config.yaml
conditioning: "class"
beta2: 0.999
final_lr_fraction: 0
Rows from block 7, named by matrix and row number. Rows with one number belong to one channel. Each number is 128 + 32 x the weight over its row's rms, rounded and kept within 0 to 255. All counts start at 0. Numbers have three digits each. After the name is the row's rms in percent of the matrix's.
# convs0: first 3x3 conv (model.decb.0.1.convs.0.weight, 128x128x3x3, standardized in use), inputs 80-95, a 3x3 kernel for each
# convs1: second 3x3 conv (model.decb.0.1.convs.1.weight, 128x128x3x3, standardized in use, transposed), outputs 80-95, a 3x3 kernel for each
convs0.93 102:158131150142070139161085233178125142128137090127247097067098096157024156120165136108139159140107158168137119093041144188112117161212124117120127114160113177122137095119151112117151148169123110152125123135096132159119145066156192121143096125158112091142123175119120169185194121138165096124084131161118070091102030097081119127079199178081095112160202077120129121110143138154099126110159097113133146163101150056139143145117134122067101
convs0.94 105:152155143098143107194075110123150060155140172109107211126127118136132108152093142153123065149121125163140131129113187145139166056084117106117244151112097079131111132136136100095105179139107123156127138164119104150147119057096122138140179103117138148137147146101121122132130146178153103157045112124138097106051055101121141142044132202149150100088212091087212196068117158122118145095122120157125126111106107092064136112131162164133121
convs0.95 107:108053189123136141156174164132125163131166106188100113128228102116099140107120134123109059152127146121112144129124117093113141168139114124068084055079108161135118121137056126109145115140147148040176156128121135197135138136193118109070118244097164086173136133123127094145145117107111179120173106138119130129108144092154109136168194083133099172112151137162079113147124118092098132138091047121075115108068111131197065158160087111158135
convs0.96 088:131134100128104111095152210146150114114175113074149135163133089137128185071120151144069150112114133110126146155111195129094138063089101152142080134160137165178124141149108135113167169164100190185207157115142150108160134117120146120168119134108162145085139143107112120110118102105143114142154185218108206126139146179193111090131017155170121153102097177182089131163160173108168107104123072111102167112143173117120120069097121103130093
convs0.97 108:152104122122093105134104129143116121116115112068126088126148147134095086136139112147172177079088121160142122075146126152120106133168177130106201095107090137163122105139096149180157114130114149154144116122119098069159163106115134087115161152121125119157124118125129133118148122185103070038158100166155114186165167140149130148123158160112096120138120090151126124146120097100165051161163095086076119165095138129121151126171159161092199
convs0.98 114:158056100087061120172101162115169134157183189171093145154131142157132103138121163127091120215095164162121095141108106120110135135128120107149140175168150090118136106097119150164135088141124094255170138154128148079110116101117155144108147119139132154113107191161138111118137107116152130149109173158123186134073137058104171132139255194092136108139000067161047112151112169112032077153158125111170073144137068129106134150099086153146119
convs0.99 105:160117130115149148140099140186127101111133115057140059109158129105146122110110170175160164084123138116126119130105181097125155099129122140123107154139175133103095132114125117145155111119185132134154098126143142121127124096108104096127091195130138114134116141183119162154144173091170209188109118183099126128069116112155138161102125132099062095112056155109127141140171125170178123186150093159103087145127065130139097193159168156167157
convs0.100 117:170177164152122121102114100110124115168088146165134134082114120145103141138179124162184122116106120118166115188092181128135137112111121136145068142145096107080119149119100109069106135130152078255135112176143121122118121126131167174116084104157104089111166087102104213099126131133178112163106102114100099132087061134140161132060226151190075140151019215114164139061152116112108141095138106133157126106136099121131072129143193082136132
convs0.101 086:157085109144126124150138124137160126169214104072170152134180118151176181137249148174098079159134169125174130058160128162098135123145117117134111161115122140172143104123139125056103159146099158108203171199144089124145166120121164125141150111143174137162123147119141093136131086145111187163110125151072173082090146108162131174120123123181120093072167152132136157175085116081096149098160104122057135131135111201148147071126075156128153
convs0.102 101:169121187125151141138096115146117177129105145123183119105179112149110133177089076145152113156135153129143150128138136091083104114165158139154106148165145134096101110168119104137093160121103099154154117085137129122201159103184148106095134203196094151199115144142157163090157113092103160126106138094117120155128147194103095099117160086076104112179166108188079110096193192143137111109116079163188149162099075107177112085112112170063129
convs0.103 106:144119169112136161122095114123092142114149175107161116141092111165114136115167140185089108104109132148097107052136131103094130133111135109084114148120112054164113083177091151126131133087128118119101158109181168124111094121235126084144076081131153098089145122139080174151133124189142151171159137194176074115177118097175164038128174095126126142153067144143203103122104121127094157079157124142125113091144163111134203096103088164145140
convs0.104 078:157124101145093115131130128143211108141217124158194079143131161145152188143093151132117142121103143134092112135123147116071127175116110178084154172090129150082177119126131113097113140088181126104069114153158127154128136188118124151107147131098137098136133120082112146100145147110120116178152119159122144106093127105170175105158190118145207186126166171161112156125084142115108136141100102092162093103140137128163097059120116083129083
convs0.105 106:160083130150177074174069085153139103072109108115184158126234148110054140142171120109127121185157131170167118103129081127042092149096115116146190113095111162179134116133121138129106205149154102124090108107145138124096172098113153150098136157134123160129107136173095175150145151159162177174170079086101109102041138192110115160108109168136105083093131112172150149116151108133143075137150097154165129139091115110231126063079118122163123
convs0.106 106:166116108116133130119144112123123035115155177194098149165104164132112098082190094147140076085153139142102108163176249124098170074105179115104255155130147105085146101097163082116111128111132200143160114148164124130107165168150125128124113052139141104168130150121188137146140139148132151137130106095095080103048115147151177131075162096103140129133155202114081156078119120098125152136134115179155150111122140146168111124139134136112115
convs0.107 101:153147113118138125147157142125133099091159141189171088090129102102070122148133081121140120104130104156172130141109216131106089127147102113069191152099158060093153153092134121118200153119126091133111118122163146146073101120211177138173160156126156145255173133138106085118204148136145121147114132155114027090119146170201129118052091080102088072150130108063107125155112120124136152091120159107101137157122127107112107172161114166145138
convs0.108 104:133123108117100149117163163087175118103118095131081120153120124109098138097134130121144151093128208128165086117137124160105153099084106182213142083074077097140137124123069172171143103182134095136161090120134140095095148117112119177125091123145173142129094119152137154075193159157049045134089092142127146191073067115136143111158159129154126140120102119220133130115111139126135128125176104137146149179164162121124103100111164135169083
convs0.109 115:101163137111135113120189103147135115152141128160133100208130145120097171113126076095121162095117168118134182155179162126135114135069119159096138148123144109095079119093085116141150118146125164176185123130142159111107098120066100123136126102147111186172141124138122147109218165161152160099148138065082118140112146175133108236066195098157110124235088131192148090127120118162130031128147105115117104117124154137164144129093111154122150
convs0.110 105:155114126141090152191094103093089090108111152216122142133136125138094094074163111157157176087169142117120150157109187159128120149116143129119018120124138083170140139140122098178161120128120152138102144141136110103155153232189109142140094104158178128029142096131116122124137132104134110142128116152065133124014115136143137118142108013128093139192105116097109159125127147118193123118168179193114141061108101145135119148149126147174090
convs0.111 111:226255096063069185088134173158081126138121115094127137118117121119139092143160096136174107124060137128144133040092090171174132129118043154156096122127070127095160116132127126062100137137169119146085097076185155096106141173087141111143103092114181107077090155152116147182157161113107104111161142101100130100081129052152118130100126141142093070171160178169032072119224229128106034131168129116123116154123143129107136147103110132183088
convs0.112 083:156068120124117081145089104099136090176149131159083159149053152165020120166079074181176137154171096116152113102070148090076092113099139152133174158139154083097144117133111140127125095151136174120191126120141127170095161119100121127176118077157121137127082078111103114128188172108184135088103081105160159109168182123133106173111152153041079064197132097180130129094125077116109149120045091163058138115121071129091138080180126149112123
convs0.113 108:143146157119169101054141124139138070149089107162146139131100140170107133144132123138112110143141133125131125146159166174171136094139139159137065154105119109130161155126117089155099153127142089126142097174125132115120145171078118147162124121148148103255129145104114106103113142162185114156063133118113083111017063164116144136090143104156146153108091134124116184105131113157138143117131140114140103137152124133143113144079131159116119
convs0.114 101:132177120150147073082083146159115117120148138208108149142117120145118095094118194073135110128104140101093150135162138124142137124135161121153156159175175085117146131143121169159198082112068077113162082034107186216170151150122115150098104090103142084099154138080153140137110140155117047084161144167138101118129153076074144147200198063082070077112135190095195139117145135076096118124163133118163138087083130148113086155142158127112096
convs1.93 092:099154131169129102160111081095068188117095168116061121075083159160191126157121116163129105098168166159136147063071077127066088086152158140099151106123108140117169093094130121132119181092185099113139154107140161141134128153096125147137124106099078098143132028120093140079151134096105095159130058120179118129155116177125126170115100084120175093120145099110142176169123127141129138088128122106113109112157118166160165119209120118108113
convs1.94 102:132133154110146125084149136079093138120114148158081096137124179133098093159116123138158094147168183175076148133113084150142110142139188123121161158116128030147139127135146125106101140082122127135127121116144099107108143113014132165150173151142132131156126078115091130129117083157113152164191152145135138050114184161192138131156122095165152125167143157163138109083131164148102198124172138137166111094178154164145111136121126152127140
convs1.95 103:141103080116105113137133125155178114096064129106104109159066145095193141133086127174131184180109135215096121129042173127126120155135144164116151162178150126134163091120125143129158142133143132131061124129124118164118113129123123154138234130111069120135140122170112209135127104158111190135139113110150114154084157120178101136095099163120147082138067120095109171145087125203098106104188152118149159173171105134142132133160122130094181
convs1.96 080:113150184149138125130133142049123166163119180147114136137183154066117119134091144128138105106080123085137101143143138081221152100139146145101116152140116158146160106154163096158095117117125103165166130191126118172125079106180161080138110119127153150137135136160149103165084115167123070136139100087165140062126139063160148113092158165139180156156160166162109112130136072094157077080118176157154141181178169125169182153090139134132131
convs1.97 109:162085100069086147156167186152179157063115134126132144080161152149107122157175099133071152100170146161093185187135118145092142127153116186163206106151135148084092148127113193159160123154109141106178170142109142110094169098129139129113125113112127142092108144198135119112098173158105096069124126119118157136152097085126127130133132116173147084135155131136111090121134184123158099174127094130092133104116082118144158104087103164158147
convs1.98 120:091037154114084109145162156134197091086186130115103144151128113103103111163186123159145138127152119145156155141136125138133160107103120121112115106163111197146148154165088108155143126223125116115130114090077095155076101130137123149147091144179089138128143149103142115122140186127075064145135082110122086088143158112139157153143136101125164100107105120084083151122147124139167145130121089148166116139097130108109131101109131126111173
convs1.99 103:069146135057135101086135131177151139147121147105137151095121126156169152107131128129128107111100132113085129150105134113141109166168092155091111122083143120115025130131120108092091128143139131154083135110100153183118161129117111161122176146091065116094157187165131173143117147118126131101103110136109111115152129074170104139160152116136122155154124148106107114115120078166091113214090092100096101134067062111114067088041052127103128
convs1.100 103:090228151099119115122103108158067134087154114144156156076011131153148166104187169122002155120150101137115110110210121078117084096097099131085142165120145141136123080127106138124147143191121118134136113106116122075111149154132086107133106088114144090131155110123129118093056133123101067092123146167138041137116107176154145228086022097125138095129106103151034161112142134143118158174168106124140159132073132112127126144128126117154105
convs1.101 088:173088127084125110174148105113130178165089120138159107128100160143087111118106174178166139114114075175102094164113151090161107086093201153118090150053109155119153108145107133085085152116127142091112157093129104131095142146121149153177082111135097144130166142131102163092098115179093137167078105142112141103165062114151118139119117077145134144181090087136129100126087131105143096137123114143152157146097137108110143149126124128113096
convs1.102 089:142139061145178125096114130160162144117158095174132158146085178151103108101071110086087155112128075140130122132133153099075119155097106116152174113164152058145126104148159139074131122127125210142071180195162112122118106170134100154146168097123106109166140130121108134097161103112101105134167157139138156102131153146210130146142141202144149119120155144160185203050098106135066068113149116087107094130132094120062143147107112103074119
convs1.103 089:068123113113102195116141131153130120105081117137149099107071149118098126103154165139152136114132084119154111077149112132121121116108222105097116135112062137135197111117174033089129141127054099072117076104131137142129122180158137092120085109107170133138121180107137139142148167118126087102091135109183143109129125112128164103088141116123150126140127163145106106131117142152186124076101120122168069166118158111119070147155133105123115
convs1.104 101:156123139160174113138160137160164100129155086125133079142114090210110166159099080151139125130121152144133157121052094158075136099138126135150104153050137151078123067167126130179128136116158109053095151022097153054100066128087148169148180149167128108160144059151160086111122082161124110130128155144154062117085122072129151118104122098137115122155145138141147162137161158094100120116173144120117093148165157142166130144152177156128155
convs1.105 089:136135100119159158158136127119146107142158193137128153117166153117030152058135169096159146142162126093094160089118144116156173082104076101147161102151151139093144145123148128092120152152129115115099149240176111146097147156102155148144123107100102124090100158121145134127199107115112077132135115142087157159083070113071094175152165170107119078165165135123131165066122158128163148090150075120175142148140102116082155145110123113126116
convs1.106 114:115140135106134134138118107119134136090127097195104095152111176142132096077159108126180147089103117140136119130121147131124159116134135125125227127132111008130087120124145118157160138121112145142122130154131128143116150155104112152171166130110121109120149134137139147120125129169106146099131153122156139088169108129168107121100131097132124131135128112156136140107107164141156108146151134115128143100133104142144101132110127222115115
convs1.107 107:133122133128129135133149122142115168143134209186095093055198138078187169080137144114104114124077082106120136128140226097149115109162119092149126084141076077141114072107130086137094107153132198160145150186118123172144098169163062192106076185138158136111129162159100108136141121109122113120150155144139155061143112057135125092137155189129111108098132189100135175109124150084109161109127098109158128135179143094123121115150092104175126
convs1.108 102:087096114095037139172119156168188089114131131115187137050107067115121121099082130128113157137131156099125109153137134172166084134090108146139144157199123109063142152152126132143141137128139146134169164144142092105114079115161128167155130094106094142114129105136152115186132143156120158122126117117201193116139183094075148112146149133146128129128103129100094119116109178117184164109139124168190143100080084084116095127019111123115128
convs1.109 104:122154117135148114129139173136111108182159092100160114196152149106120132108121000127095098131132101164129159150146151126122103134127110191142140102140145125118022137143106073108137131144077118115127135116097137114132066107146168127110156122192112105112207074153137127164120154089114093133099140141090133144118134151136142202156130101100159096126126060164128159149131135131104113138163141150119109108111150152138124114107124139124153
convs1.110 112:130130097098149100138153096091127135183108146160106139159173095092092123231110125121107111128099124130063119145089237137089075061137125133108109112142172203122109143131123089096161146113124108124142125157093150168131112093185148143127057143100138132079120159126173102100127128155160155149107119164114118239130099147091104133131138183142124160120111159127124146064129136120099114111090223151101135090133102125105123110101182115112127
convs1.111 121:104107118163159103143107089193146100118120140176155117105104136137201093097088130159107153124118116165150156074108133112154077186135081100110173124204154086141155106121134153098138121140143107109073144125108190130182200129102090092126142199074115160110124139126124117168180146144153115132159100118120146130122172131154105154115123130181112151093131101157168192079077145122167107163123069095114118143141102080157126131131129122128132
convs1.112 083:121142137142126145105158108143160100131145140123162203192179075141093096144107070102097099147138123172104107160091182131134154123081152149137155125173130124114109124082150085094148150093071173188169140205113119174132101163092140121125126126087106087115126130112109116136153120108140155134106099179157132150164095142102114098133125124143156168143137125123111204178165178150113158140125145142066162139097103183143169137125163109116156
convs1.113 123:107148215139134124026150138119093114125126097109132102127135056142199130191131141128137080144128103168115141081115061125128137187090157101103028131166137149124112131116161137108149112151116138128118154123141184131138140110098093124104148091122107120134180112121081157120126123084133174147176133143129139075088138148203114113121145068145137123134110156143134162127162115082131149125117187145098138072132123139153155131141159124105095
convs1.114 090:161152144118140046158119149126132170179115151086151051162190120144164096140113148163112138175116127156147126126043097134111147104124124109118133135151140133151154131114125132103134161146162127133121146096116113104156075147103135088130121089048084105069136152118150142129141097109135138166120113091198133201147107113130156139137114177123143148121131176169124181130140160110149088110147195121112134129078118148146126124071144093113119